A small contrastive image-text model, trained from scratch: encoder arch vgg, text encoder activation gelu.
Rows from block 12 of the image encoder of a small contrastive image-text model, named by matrix and row number. Each number is 128 + 24 x the weight over its row's rms, rounded and kept within 0 to 255. All counts start at 0. Numbers have three digits each. After the name is the row's rms in percent of the matrix's.
After each channel's rows are labels from the 100 images, of 14848, where the channel reaches its highest value: "top examples" is what is common among them; "peak at" is the part of the image that holds the peak. Only what is clearly more common there than usual is listed. The data: procedural textures in two colours, tilted and lit. In brackets: how many of the 100.
# conv: 3x3 conv (encoder.blocks.12.conv.weight, 192x192x3x3, each kernel summed), inputs 0-191

conv.16 071:151126141125107101156132134133091113074102113106093110170125138115114140128131150158086153146183129089124143133130069131111163106135131125094106113102111095077156106104130149136123159124125124135103114136081103164113100099112127095122131108079123117144138112115122130100124130117142120140135105095140109118143120134126143115126091144116198137104135087124147159127156114162176081131131133081127154130143134150136129067145129129092180116130153118107053117075126120114119176125120126115134089150146170128126121148164139116121143119184127085137093156107137138116144125126146154143
top examples: ground colour: pink (49); pattern colour: brown (42); brick (39); cracked (34)
peak at: top right (79)

conv.92 095:115124100154155090128114118114119106115090117103134098139152077118124132099125158166134098140101120134103153141114128083085127143138146106137078088106099104128129117103105108129119145146150113116124128113129143100130143127147147110115167153142097116088093111130128108183103103123144153123156124123140093063116085090073129129079117123150115083085100135110163099119121143127129102083151114116137107104144082147103080121153115098123123094110092163142108125127155111128054145146099098104105123142133134125099080136135119127128104118105111140085092110133145080126121132092141127146
top examples: purple (67); ground colour: purple (60); pink (54); ground colour: pink (38)
peak at: top left (55); middle left (45)

conv.117 073:133133129099107106117142092107068117081119126137118091134151109102129135124130142131126130131140166108115193173112114117118133142147127137139104104101117141125107123129088137104118159135148114122147132154111085162078132090150112096126160106142114099066122122119180099142105146151130123142134103114140112060111125116115133117122117150113162140078110129144125128132153130127161121104130151131141124135109124142105133084120130117086132132184089176130120129092145106109044139156080136100128105158131159109129104163148152149082114141142152110109126116127181133076149129125156129095
top examples: purple (52); brick (45); ground colour: purple (41); cracked (29)
peak at: middle left (47); top right (39)

conv.58 118:096146101158118130136097116174068113123115151124134162119123082131076105127111146126107104146108125095075128143105102166122137127102167118141113119073125115116084071089098126110125110114127068146132141127146128112103097099097131127130138097128091093126126107158128168110153114095138126155155089152120128127128125119130125184115111117132102104129074109132138110120133123139144123127165132115076075170101168117058141096144165131109120143162119146138132105139159121098113110162136129121133168154150110111138126177156132143126081123103129133115118087098125125121131131131103142122
top examples: purple (59); ground colour: purple (57); pattern colour: yellow (37); brick (34)
peak at: top left (68); middle left (27)

conv.101 099:117142121082090110132110102129062111107155142097111097092138095108133129099105143125107140138078144085111155135123136127160133119127146132127128130069127166116097125102110103060101151122124093120152143138115076135061131091113104093150145081139119097125152093103153139120100138141121077139112080141112110099106142123138131126125117151103125119103108114132110095127156096113132113087133148144117114142130121132077139139110123106082089127154120150129107129096135109126087123138087114145112135138099146082149104154129143146079091100098134128098150113106172103133149135105124125091
top examples: wood (80)
peak at: bottom left (60); bottom centre (40)

conv.48 107:179148136086112141133078139113101107115125138031120094112126119136151149087116124130088150141089111082151132140165152108132126122133138160101134134095127161129143132099116099091111149123099157116138105157114089118109143098094114095143135111137163148139136109096115132112105150141122107140092088098102102110091132126156128080152093160129152128107151088103120080105142109123135113134110140128143178134136114158128172122107096106089075137087148121092090150070115116139117139108117120179131127110124170123146134112115145152110131121089153119108137139142147119134131126126148101128
top examples: brick (76); red (41)
peak at: bottom left (98)

conv.152 105:109122132137147070148149075170113139075117147153104134112137118168121142157111124117156116151090152141117163149097103171118147111133170055089131119108127118101071138121092101116128079139155110126063141121102140141114101123152124118113140145139106101098117085138134162117140142117129130127149110112139108128154138154079123157137147062119108132136115164127126127127145135123136117131176149129121090152118186128108117084098151146147122113158140152150115120143164113143117093135152128137151134137084130084145108163081128105161092118101122160134105133110129146114096131127123148120
top examples: red (60); pattern colour: red (60); brick (31); cracked (26)
peak at: top right (95)

conv.55 095:178168148089130139137087146127107106120123165055112093108127126148150140112119136126082156155106110089139137132163157147134135113120150147097146143095144170121116131098105118099109143117094151116139107154106098120116136112086125095135130110150168144131130107094118139089120163144129110146083107107094101115091148127158116088180086160125142141116146083095125100111149109139157114145126164130124161170132149165122184101103113115109090146117159114094081142072128115151119137114135118190127145126117157126164161139111166155115126130107155128115137140141146131124121128138140107122
top examples: wood (57); brick (42)
peak at: bottom left (89)

conv.114 080:125134129095085128140126103136083102088144139137101117130083118125126123150109101125111146138131124079120128119110118146150145100105135113109141143128125146094113115098117131111107123077093121127107111141109060149055108091121094072118114082077132114125156080077126136111112137116116072144093077125107104138127157147139146114153100126072136144124119124133093133125132063134165082138155157101114127157123157118119147114135136139060135133152149107094099106089133101121159131127115150152127105123138148107141128154116135114088127097138117117130137126087139150124100124128109155106
top examples: ground colour: pink (40); brick (39); cracked (36); ground colour: white (36)
peak at: top right (99)

conv.115 108:142091143119100090149130111145122122094113069123127116116117136137147154102084117160133116143069152103135134113121096112106142143125147097084125101125113113096172143119127044090090126099106127148093138120087099146094143089123112128123109110076115125139139101118128131137093128124121100115120085122096108144124125156103173118115140118105140119087145144113127092143162093125129106110134105111130159098157128140134119095138126138099102111099151105137108110109077140136149138112109119141124084141118174117127046158105114096122114060087110133117116158091139122141112141123134128138
top examples: ground colour: pink (46); pattern colour: red (38); brick (33); cracked (30)
peak at: top right (99)

conv.97 068:118128105094091140141112145115158144113129127101102115096178107081112091130187133135093109123134112120117135098154131114117145110154124149076117144115119117147155100131147135148147139157168144125140123128135162099146096168155090102161106145127132177160131119090105138133141102097087123093136147124181122104112114080169125090115124138169142081146123101115148106125100179117127093122097112130156119132196099121128149162132139103151113142138070128123092143103106117121069143104096128131139156127126105155136130118115138146117150173115130154119135122171117109183131117137138106111
top examples: speckled (77); grey (37); ground colour: grey (29)
peak at: bottom centre (88)

conv.22 080:139161143077086164111115144123094095126171151102137136145138118110133129111138150124112150138149137091131130135143148131182111140130144167155157155097151207140133142117141140103117165141126118123177144151148100133104126133116099117171141098137136136164166138106145147106134156151137103152109119142121137125094172122195130119156118175120141123124126110142129134137157135116144141110129160147127146167133122131100198165126113114098137182150131112121133153104123149142114154151105130161129159120157158117175137145157167176081135132152162115129187127131149116159166134129153116096
top examples: wood (93)
peak at: bottom centre (100)

conv.119 115:089124081179139127113111134125128099146100112130133161127140093107115076110129141133125068114114118144098097119105124111098108121122134123147091099132119091113122107119116122133131112139140105113133147093151151083137129131120140144102125126137102114109079122150096120142148071089132152136190135143132118117097092067121105168068135114143099067126092123135153105127100144113095123118127085108115076104125117099098094122156146135127124097110109132152130107164140118124107121147137117089095158128144081131107123128154089145138109125100092149099101098117087083125124113086115094125
top examples: purple (77); ground colour: purple (72); yellow (38); pattern colour: yellow (35)
peak at: middle left (94)

conv.0 116:107156080149139104132089108141101120113090159115103115133162053115127101135129159133100084145105110119098149147121131129097133115131154129122095115095124105120092095102096123130130135150156108136141122134150145084116115122123116084111155128172103122111095095145115147134142100105124137134155110131142107085139095078109128150099096127154120079130076103131159107107114153123136091106150130127129078152142125129069110121122140119133129104136086157118096131140177081104048130143111122102129166148116115108104124147149143159119099143107125142101088078146138102131121115103129126116
top examples: purple (64); ground colour: purple (64); green (44); pattern colour: green (44)
peak at: middle left (74)

conv.122 126:139122133114139135104078100124148130137140143094112140058145139138160119145132104100097129107089116141154127129136182149152102105142133146121181157145161168142105148129137120080154106137123160127121123134139127098115130120088132132127118117147185154130123119115125138087140137145106093126105126122106130139112156111140104130143117112129106142156156105136099083099143120091093148184068140153130129123134146130141146130069124152127020128116147126114135140149127119147151081107147126179117144115077132116151152109071134149130138138072146129110153134129129123149119114134116095103
top examples: brick (68); red (57); ground colour: red (43)
peak at: middle left (39); bottom left (38)

conv.7 089:132119148126124152118136121162119116132176111133128177100140133156118126116123111116140132146098135129128126136118148145171125117115157139113171172117133170109101146113132081101144090147123123124143165100151105149097110117109119152184123098156141134148181116142147164090157154145125107117136119158107121151091176149168141160124141123108112116129134144123103126127165124120129166149143133157108127130126178104126170130113142150103116160126167115136142161159117153177146080130161119169110127145135143090211104176102127172150120115089116169124170131084118128153139140139097112096
top examples: wood (95)
peak at: bottom centre (98)

conv.70 107:084120113146105136134148096152106105093136137159104185130100132137074105136118101080142125141150134110110119141064081161138134096107135092133132137126131120096069100125123147125140058105114099121107140118131113129099066103117116146119128106092107102126113116149117152086155128110136126137143120138121146138126145129132100162131141062101099137119109137139101166131109118141139139141158135119087089148065173083118142108132161154102147129163136130142149096149145125118146081146142145099128116132136086087156138147130118127135118122147106118146139112075091153107119121128094131099
top examples: red (65); pattern colour: red (65); brick (32); cracked (25)
peak at: top right (100)

conv.51 101:135114137140078134118127154105145090129141073112166155143136138088138108079142133175133097123146137121136074118131111060123110160132126138130126122158097122127191127134179097133121121148126137126130167104130123127125161131124122167162127117115113154162132152129127115153121103131135135102148115149133124133085107091139131129088161140135137087098137127113147119156124144123107125097123084141142155073163063132149131147178107118098143132061122105157127132139076164141128140114083114116096117118167141156137083119139106131111144105122109140101136141112098107178150134122136080142
top examples: striped (100); pattern colour: pink (26)
peak at: bottom centre (100)

conv.54 087:108141123132114108135127073150064111088129139130095112124144085134138120129108156144143119153093161111100173156103123132126136109120174101131123116091100147100069122101088107098099130134149095117128160136120105140065119102141130097137154117135102093095126088143160141139114135137130114143159097148139098084122126117103141163114141122110109108099096145148139111140148129121138114088174148146113094139130142145075138108113138119109124121160113166158109129127161105129067126170110121127132124153098143063147091184138144139119090107102128153102124105103165103117136137101129139101
top examples: striped (99); ground colour: teal (26)
peak at: bottom left (95)

conv.160 079:135125134120115076140143090144086117069104117144103109120102124151108124134133134122138132152113136102116168139107093144113147116119137094100112127099118118079089124111083125098104122098113122098109114135056079159075088098146123104125131103100135088065134106123134111121086156121115115155139102106141093098117130142091122129136119120089147141059115141129124118125139111145166100132159132079118116137095162124099137075126136141082137113158150134120088131097131123131107135150128144124141088146120143087124102172146135115112104124128115114134094129102135141064122124109135160106
top examples: ground colour: pink (55); pattern colour: brown (47); cracked (32); brick (32)
peak at: top right (100)

conv.32 075:107143082139116121143124129148089088094094123128138169144110106106051093103107146136117091136137120082087133132109082142087138142101164119128068095101110074107116063114102137110119130104109095136143141120129117109123096081107122140109130106131084086101096132148118143126142104081139133149150083136116126092114102102135130155106118135114123092111080118099147126131108120139141103120148123080100094155089152116102125089146158124092137128146108134136109105116142127089117125157115109081128156147166113130109127172158135145113113114118121112104090105111122135099126124121119130126
top examples: purple (69); ground colour: purple (69); yellow (39); pattern colour: yellow (39)
peak at: top left (74)

conv.60 122:067096111147108108121134104138119104115109101164121190113128130126105092128102113105143082121117146115120084133077099139106116116118127102126124109133128095111091119137127113107149076123124099129113155100123130112108104109119122145106123099118107109106090100157106131119151101105131127133162110144113133134105124114102095166100153076118069108119112138146122127135116131123090127146131094116100071102097153069116093094146159166109123094128134127154139081165122124127139077145134138093112139123135075103121118128131081114138103114113105134128114125086061136110112111111081098108
top examples: red (55); pattern colour: red (55); cracked (28); brick (25)
peak at: middle right (48); top left (29)

conv.105 090:075108123127049122128141093139105110071121126140121185118118143100083090146130099104132113131143158093121128137073072156124134129130134100127137132131121114113082100132130152108150082104122107148108151132106111136089078087123101151120126092060122104116107121134133143108142120106133126131141097137131144116116145107132105147129143066111094140095118129132107139134133123133142135157140128111102079148088159073120139100143162165081136128177123136147141098121127137100132085152104149109135112137146102103144128162139118118105126143134143098124135122077103160115126114135099127089
top examples: red (53); pattern colour: red (53); brick (41); cracked (37)
peak at: top right (98)

conv.137 114:170141149078140126114099116107128124119120155072086103114129140145161139127129124092091157121120123129165149146152176147141121100154127156123160152117167165138112159133108140116143146139115174101129109165099111122126142119098129110133140125138210152106126116103124123104117163153128110145075139087125123129105152123127106087169099141118150160128169090120114112109152122116130139174073159130149148142116144150138157112044116136121085125126157137103116141103139104144123131107147128183138124107081153100157161112106159133134143150115167115135135145153148136101131120135147099105
top examples: red (53); ground colour: red (53); brick (48); cracked (35)
peak at: middle left (60)

conv.185 105:101137083132125107125105115117106130110093141115105102121173071083115090139144154129104083126110124129102165151128135125098137129145133139123087117103118107140106091114096136120130146152163116130148123131143150103123112130150106090113164133159120135107094118125134127149123086101114141122152114128153106069136096061117116133095108130155123085128084113133156094110116157121126098117123129114141083138147110121084106130123138117135115110158057180125112130126158090098045132141086130109128156158122106125091123141143140154096120158102134123078096086152147105131133107108132132119
top examples: purple (86); ground colour: purple (84); pattern colour: green (32); pattern colour: grey (25)
peak at: middle left (93)